config.toml
model = "self-supervised image encoder"
dataset = "rendered solids tumbling over patterned floors"
train_examples = 97500
image_size = 32
crop_scale_min = 0.2
horizontal_flip = true
translate = 0.06
color_jitter = 0.6
method = "vicreg"
arch = "perceiver"
norm = "layernorm"
norm_position = "pre"
activation = "gelu"
mlp_ratio = 4
head_dim = 16
fused_qkv = false
bias = "all"
qk_norm = true
parallel_block = false
inner_norm = false
patch_size = [2, 2]
layers = 12
width = 192
positions = "sincos"
latents = 64
projector_hidden = 512
projector_out = 512
projector_hidden_layers = 1
init = "kaiming_normal"
residual_init = "none"
optimizer = "muon"
muon_scale = "match_rms_adamw"
lr = 0.0018
momentum = 0.9
nesterov = true
orthogonalizer = "newton_schulz_5"
adamw_lr_other_params = 0.00094
grad_clip = 1.0
steps = 7100
batch_size = 128
epochs = 9.3
lr_schedule = "cosine"
final_lr_fraction = 0.01
warmup_steps = 140
weight_decay = 0.0
adamw_weight_decay_other_params = 0.01
Rows from block 4, named by matrix and row number. Rows with one number belong to one neuron. Each number is 500 + 40 x the weight over its row's rms, rounded and kept within 0 to 999. All counts start at 0. Numbers have three digits each. After the name is the row's rms in percent of the matrix's.
# fc1: MLP up (model.blocks.4.mlp.fc1.weight, 768x192), inputs 0-191
# fc2: MLP down (model.blocks.4.mlp.fc2.weight, 192x768, transposed), outputs 0-191
fc1.592 129:487501512515465519512482515505486480547503550445508524461572463447522531485451503550485438588519551514417476522493548420507410465428473486562523552470542477450508543481487485511561493507503528485491452484432551446501423532513454605574550499452530587526438543494415550469524534538450558505506528470502491466424562496501540579473513482504476500520557453483430481560536475505490509568531494477558522477521465531508469502514513472492535484445423512529501474498476541581510523426479551475494516528525435458545530545477528482522556460558530483424558460482425480513562481476502532500
fc2.592 147:499533474518469478527509537574481511498520477500522583452472483473483505524424440552526435493499496534466494512454496555530552512407536526531477531476508528475536564535506504582502476436480506441490540531488517489466509515562510449552531476517481501489480429456480532460478486460464490479531517506527513500432542508442477433490555453558479448572495472462453501559520509456464460477458413462448494529500494486479559437538431490557509551466444426521444518611485529514554488448481515437483508530554563527549548433603476525485426449503543476473528519421549487531490467493495432589
fc1.593 077:496462524500511501459435519514488422491561539480478492534477536542502512522518498477458516536491535511440431518432547551568544552565480531531497587430466520479499575496479490482535465509444652457524542470583474542527503445460571548495536489498483516488481499524509535527575511480504412519514466535523543562530509510480532541466368438577479492495484582529526475505466550478502447509480465505485525477444484489513482466579530501402507520472517415433526536532510615492479504513482551453548530485498459526490467464453510553499466523462546487500527508490499508530501480525544518552
fc2.593 100:451525575469544526499494529453557543521508481554496549461561454512487461451425476439511503486494509478534509505547491452534543472518449472516399478415532421497574548535537491514444573505591477448503518558504473465501451498538554433522548527465477496558551515475461449531531460531479448463540504531507491519504462524532471591435543410522440480465486508418520497589495523474480524520540432532514521489478488566531520526493461470545490548489555454451405486520535488513511516447485557540435489492458507485476474504485510538471491532501492476527527401565548568517483573487459546480
fc1.594 100:543513488523489475492460563515525445501521476501453453468486499471546509446472501525530546436484533494417510492543422559443448465500446507509463516507464514531495422453558430475515502497483511523481499494417473513493525507467512550499544568509470474533412537536490454564556551521503489419448501499485486462510488471481545398501545478491542460499417523498608471533544512447503474506429536524541503509574492477499496398565472537529479476513511548462450422465504523540450525498520551521507493513568403459468496571551497563483510428502511508477592487528502548476571595499518490515
fc2.594 085:471472499515497530450511526458400501519477497500513577512507485483454505460491456482512432619488582495467494505437455526563476512549466538420492519501466476501566605520482488562499524507468526518505498424541564511446449532541482496556458431548489523451501436578484508555504550511519480515503551564504470519476538552481477531559491545473486523459533497499486489539588554472474485472490479497546527473538501489593515494472507446445537545519467457513563472575530503459407482407470512468421500539495472547458490609507464511518522492566514511474475530543555469535474542460452508473
fc1.595 107:508549522496439539503473529491496541542554476561538476466465467513537462441462507479532518535514563443473502512465523543476518572440555495518514538475514489514494482532570486499581458474472480582539545540403487501458529521504486440495461527463510525532492428441469516449454463514446508481530476506528509476488518466446545524393585523429481510469531487597467490459528532457424457523492486478499580501606515517457483470553520574479472545542457516471470507573495487474477517485520534430556592441508563511498511468496497488413469556432497531460547496579445503534466553473528524493
fc2.595 104:555393502463480475480468485559570503490468508533533436537486509475540576502524491434531467490409466513507493535535463476565488446483457434503530515510465496520454548401496564475476479514510525516523495559534526507576486526526529537581550498517465481522526460477504494498537499498574467557479517537529502483501499536514375433545497477525546572503462505466476464526421460539500445486585485537517425487497449459537464461545484523515515484488540496560436501476515476526597512472475532451527518518500503476451451545517599505588565546526500561460520487546422559495540513516529447510
fc1.596 084:531535484463520526453503454469530533558506587547522506480409419493593467492533478510511458468495526520514499558495497466501494501484547450485489496469529386440535527410556482581493464496437523517443505534438473480490487499488489515506516520488445481575505478421525482496499467548484503483486542510536456473486442491561544533474529468450490428532438517481509460557458544480462484494459565501509435548471491535435535491476611545529573563491518481522578439509529505483473530514496545467535543521467503567518432453557486564479432552476512499460561527533486552551554537503576552467
fc2.596 069:449500532543432466480524461522487545498431465505525562430469581477617471538469545456497506544498491505534439478555468514537531484526547528466503574453549545488523477535482543466520509482459503461473443485531467543492465493566449449467587552485466484475496534472501474563498487552465453458525532572579512550483516539448425563598517537490522468457500507438521502488519462518511546538417528533491563501525507473513560510411504531539530527507538497447447533501487489541426518554523496475556516455495498474550409530492496478491513506520511516433480556543521533450442589439558494463
fc1.597 103:418549498480497537538523486550519494528461488491554483514493429444516451517524525554557446431467517513445571457498541491498526566537467520418468552504466475465488524531471460430483591487486535480516468460468493475442499522443516556454558550531569615492438518523445445490495530502524439513494425467431528435541494500467508523525460594493543576535491495469528482453555425477540526501562456522535539475540492459495515471503535503497451450470511476565483464424464519547491464513478509472506532513501519526561508516490451509481478430442469525422493533521536451404506499509528575437
fc2.597 102:514449495480479494516514500528508421502501498462466530484481532533384526579462414525482459539510537424521478544508440501538493533487521513605502451477545544546452525427533472506536434518441499516493546537501483478579505454573520482524496444485414444500536457547470476534505479511502547513446548495560453512522499523472484432438492484510465475515523519506531499476502552491503478572505514490500447534480569566540523496463514514511476566551476453469553574528594448439579579534528482501516496557436533475453465601528451458535503465486562505510510491494442488560423514508454461505
fc1.598 098:509481498428576482511510485592547512471509509475512469464526481457516506492377492491490480466499537527462427501524502543511430428447570501442508497537547524491572580531466490557540469460549543524510465529468464521508475460454518456434460518487482467575545523399436490580451529556528501461545467490505526469535522467493455466497558507435469488479525483477502444514423521478493512599533496473508493467520541451469515569447514490505431506534541504496509536526495496503498419533568517526433393506586460512503496579472458466471572489468434481490464495534472510510511474437517531547
fc2.598 095:548488468557487565435512529485467471447440467445493464536551493522555474514513502524551437515538516443477511528461480517530517538453513496531501490527541435508588474527477447579451505515469490430475435496476494497496484509402553523557510459467537473550558455494484534530416553464509513453529524537465554525530534508554523485423476486476563505543432435470520515436523512520463430533472464564514528404442523533536532458550470554537528509445374507525500539519458534551509483517507520498595534519423457542545474538495517524542504531509502531469502535493540464494590545452481456473
fc1.599 114:501570516477430509503488517456560498536493508462490490436562462489526532590560535490508481494523529511497513529509509432431474529441518490546421540488508493468511482490478563530506469449495451448485552471489524510432520528508500507508475487484572537544529446500589504478462539502524559432495493492502538510432492515476531518425510475483503519491456542503539450481511450550511524477559530525492497537558519514516517556479576529487476539436554472460610479479525582509478497545467438489527509430443439600480458473576505419504517474436585427462520461558501507508538496558429390483
fc2.599 123:569467505496529441511534478500521462431517517505517532504458522494450465441547503473477492488527508532463467519506459512562484477540480544426608416505496523526489467545522473494481469484519496462576540516489554498543528499525535488493543557523450456476489549564431487440522473516505492543483516504512482518522381542483526534492509573486460452526526523533513455543528510442486564554540467501489516472451522491493494409500473496546508478569497607586477498494504422403468548439549499551461432532507512381458496567467500463485435467489451541510399523430538533464494525496479540494
fc1.600 094:559447465519538486556495518394485448524498479531488512434491423454578436517494555451537536451487530431536478469541485509498543504497504476539483555565471450570451494438428554515564462516506564516500515431467566448441425480499540495514509429430498542476579500517455472479550518444545481527494508457508564461527550469488517490475585485496492498460515433452462481511437554545455450446508460474494578509526462493537427526543546543499471451532493529551480471496495444434469555544497474416536514524525509401496473476499508474453489529518528525497496503555541501537516561519470533476
fc2.600 093:466500494514488522446467518488487540535459484526497462499534512498559459440454546511520445512476424505515509506571466535455455548498557583459478480496471526509525461521459513522534419469437525555454491436475564429516439583587509561479522489476473461423510523479497503499497456499480509518402491472473449512514488475512456463455513554539545425473535531557506487427543519469424499498471500533474504574591426511493567523504424429504407517521486496549531492489601493555439466513537530478505517502515468472540560529535560516520505481476499485461486542447519489481528504414475430419
fc1.601 098:429512495549520494517478555484420473546501463564548571497481507504553495490513525507542529414515446486415423536479540551508439437488508567566491529464474447483515456577562558451511515485439495483517455488486465550441449494508476511463550499509539477517485497537475440457591471512467553500455539509469490506497553478546456549430514528475490498529459448541516476485537457553469554560535514545527548515429469482577579478518533471562412433470483520538500439470435482520455503446521523485494474459545506496460443499448501529467583468485554563483463543457566457499480487487567477495
fc2.601 121:528433563480453480484419513495481585449516517475520514443542526539525507444486422530533427527508467469530519497523528509498590424530467507522537475459554482579545481416572494513520475381548490472462529474454471546516511460444443484516505557572465539517475518536487520504547477547530442496489527534442472492516536464512515512549446469523500512493513526529472572542492533429540496577458465473530502460440458563481539559513464493480508529444439496443571504480512520409514484481483519522534442529489431449524433523514562501509517469498498548531560495443449444485551450516540455438
fc1.602 100:501498457462529502464450459546513507467479453472480471520519536529483528429532490535516443505503497514411506531421532502495524427451500502528492439479497483513526437531534466586447512472426429521461564519482491485521412460508518497496513550514503494503518573474525457514469502529428570483555505551462442514531428495467475512591487480517474523452363534529551406426523498540514457450500478533487477550520528408450541450542432474507459529523419525590496457507494516511461502518495567536466432521532484495448482480512447508458549454466495566460487470522512555572503471492545487520
fc2.602 098:486483512539423519543521503470487478443571519457540488532510465423511456493460514508470483488483434530581509448518524505442456530478555446498433565400447495402488502506539510506510521479551473520535490545505486470496559536437450507454533570465502441461515506435542518524510478515467496430499501524573468519488624556532443501456537548546555578504535527505494538532478463462416465531479457479484589440438515564523443538476515524474532463460478472470489554452444496535431466466438476478496472527463522477534506541531483514459466406493474457495533520510509488420462473490449482467
fc1.603 088:496487466541508499446542564500467454534427535562524566551501511476459470556501540525477531463551456525536569529517459543501573492537475471547520484615538417480487569420549480544504491515479483495532521563440501481567413505504472536491557546481457525476443536421537568536485522472472496508532436468469534511498469490542535518502450509523530542430524534473508520517570496514479424543475563509467483492582535532547407519550497460567476462461521448536534571524491459532575474506536513517442477474497497530511465472504531490463553545484461509541517520540495454550463504526615533495
fc2.603 072:518515549493509447500483522504476440522488512574572538507472511544546483505555503519547479540523462487489498454452514530534520505479506615512539476511443455479480505438556547516452529518535480501439471376519484506513570429447515545412486507424439496530524502524509481528570536481502467492585414512532471469518466519503510428534481534505512483520556504475495462566559484490539478477456592476580518507509394531491480428504482532495570427527497543519489503473571525481519501437481512447554458510463537532464497487426452569459470515466533559560452492531429502496445456546498466483
fc1.604 089:512471518473541465458552509525547484561464453513475520559550529549432503453508538498487485448559528506522477434504551448479470528498543487441489522524470512566526552451533517483549483508520531491432533433479487501499511490514503437561437445453456466468483412473452513490507493525494551497557509549457470570473467549395483492435496481485561483513526485548517419446482530487505585462521489494496495547487489397499411450500496551420484546507450470539545582502434516487614486520515512503520567454490472456509499461442413521516532446521556493542521517540553478452543484482501456433
fc2.604 079:487494448517539523489486460432525537541467527491524578469520464512521544498517504512467513531451439475441488520483484584425471547555526480507443556571503517498434557501494519498495531568393572532468466506461510463519454529534425486439502466568568513588478461484470454503524449530503540538487497512558504518540418491490541528490438480487498531430502474387475484514462488484545525510471475510481506469504511463475487474451544523454553521413504562473483454556455501491520518506455546490442522505520501456455395604514533525406533483598519506486507480473513500476439499458506513574
fc1.605 106:542396514589501499568508483470446478475526522510506582495539536443427497502497457471427548473496539501461468475418469568469433485518501489534538491552545473504496489495586496538441488502472490516501573575474446521444507438491526441419551434466514508508482490501515568540559509581502509506571504439582559452514523526458506491541568534538426454493500544471530556453537462538524499499458512541428487506460486549438507494475488510510483443466433548448548544438548523485409520484564510527491541529500484532519416418485505531460486495496510459514562496507532510527515504514523491469
fc2.605 120:438557473502541552467507423498494523528510511569481517521570492482589539486477467501448491476455525507476561428533544512529512529469573475503362557526498527487465545527449497487507552486508532490550524407537496512531539625509484493562425559534470485503533429465535451512413561464551444491466511498475479511530544472490531509563485412447482523548529496538514462525498496452464531552525505464495531485538576528533473402545513493436429488533473561468503480561471501488516505447530486465464414547476486489455477552496478521551501458431503536518508535477455486450481470497488513485
fc1.606 089:548480502496582572488461508509472425505551504448493529534501522510504584501556514528550558539503474472546511441494527548518534463499509466522457535515446496535451451460410489544531503467563476540513477508539442511476509521486507613586473564491532538508529501485536490537567506505503551459440493512554501516492521500471479538543471438515516468542555445612490497524386462536478551538486541417563495491480485500460434450510541538435445532492525554467493523493497502543543467574420492490431428492453552539492412508503524468530525493475496573494474498545476504546526468486438561517
fc2.606 072:480475513496414548468496551496569499500519461531449453560543493444450498535478565535468495535450573479621400498503497456440471573450551538478582482469457467519484513594473507529510529529485471572467455535493433564467496543498439457533581436468502546521499472486511505565551550539477447473518552451458524434438501483504492567497480492493457507479505490480496491429447462480546458506523518456525510518502539455574489569500506539499541514397509483514509460522474540491533548547480478489557502483513477523422467520539528473517530492566533456464574472578496480510557463492481490516
fc1.607 095:508480515490501460423542548514527492493549413542507561503520594451557493397525456511490391463536511490523540538500552502526468483457480535475479497544394503574500428588568467488550473486417557472539511481482500450460456532494460495500498432488442482481514496533434472577499563567472533494497549484479492530550401468463449491476508561497472498478495515499483508517489501466535516532454507452494496519543438465460424493554522543533464513461547546542459464462476473444470574524389503513488531515548506519449500519478509493480513521503500446467450491538461461427540467492556472456
fc2.607 086:541504436448454528470467498534499451529548568528511612512503436449445512479484502481543533559563539610571469505484488464445524540517467515513529484500563503556496505491477498500518484473514442503517450401488495514468531508558521466464588443497583580526473511521447493500469432542551448479468452521484519519482434519487505482512466460417504524504447473518530498457416498475459411508485539513551527491564503528507532553471454475469566443527467500463533525566483487442483483506590493527526555438518518590489475569493497470468514436572485478490505464454503504551434524512536541488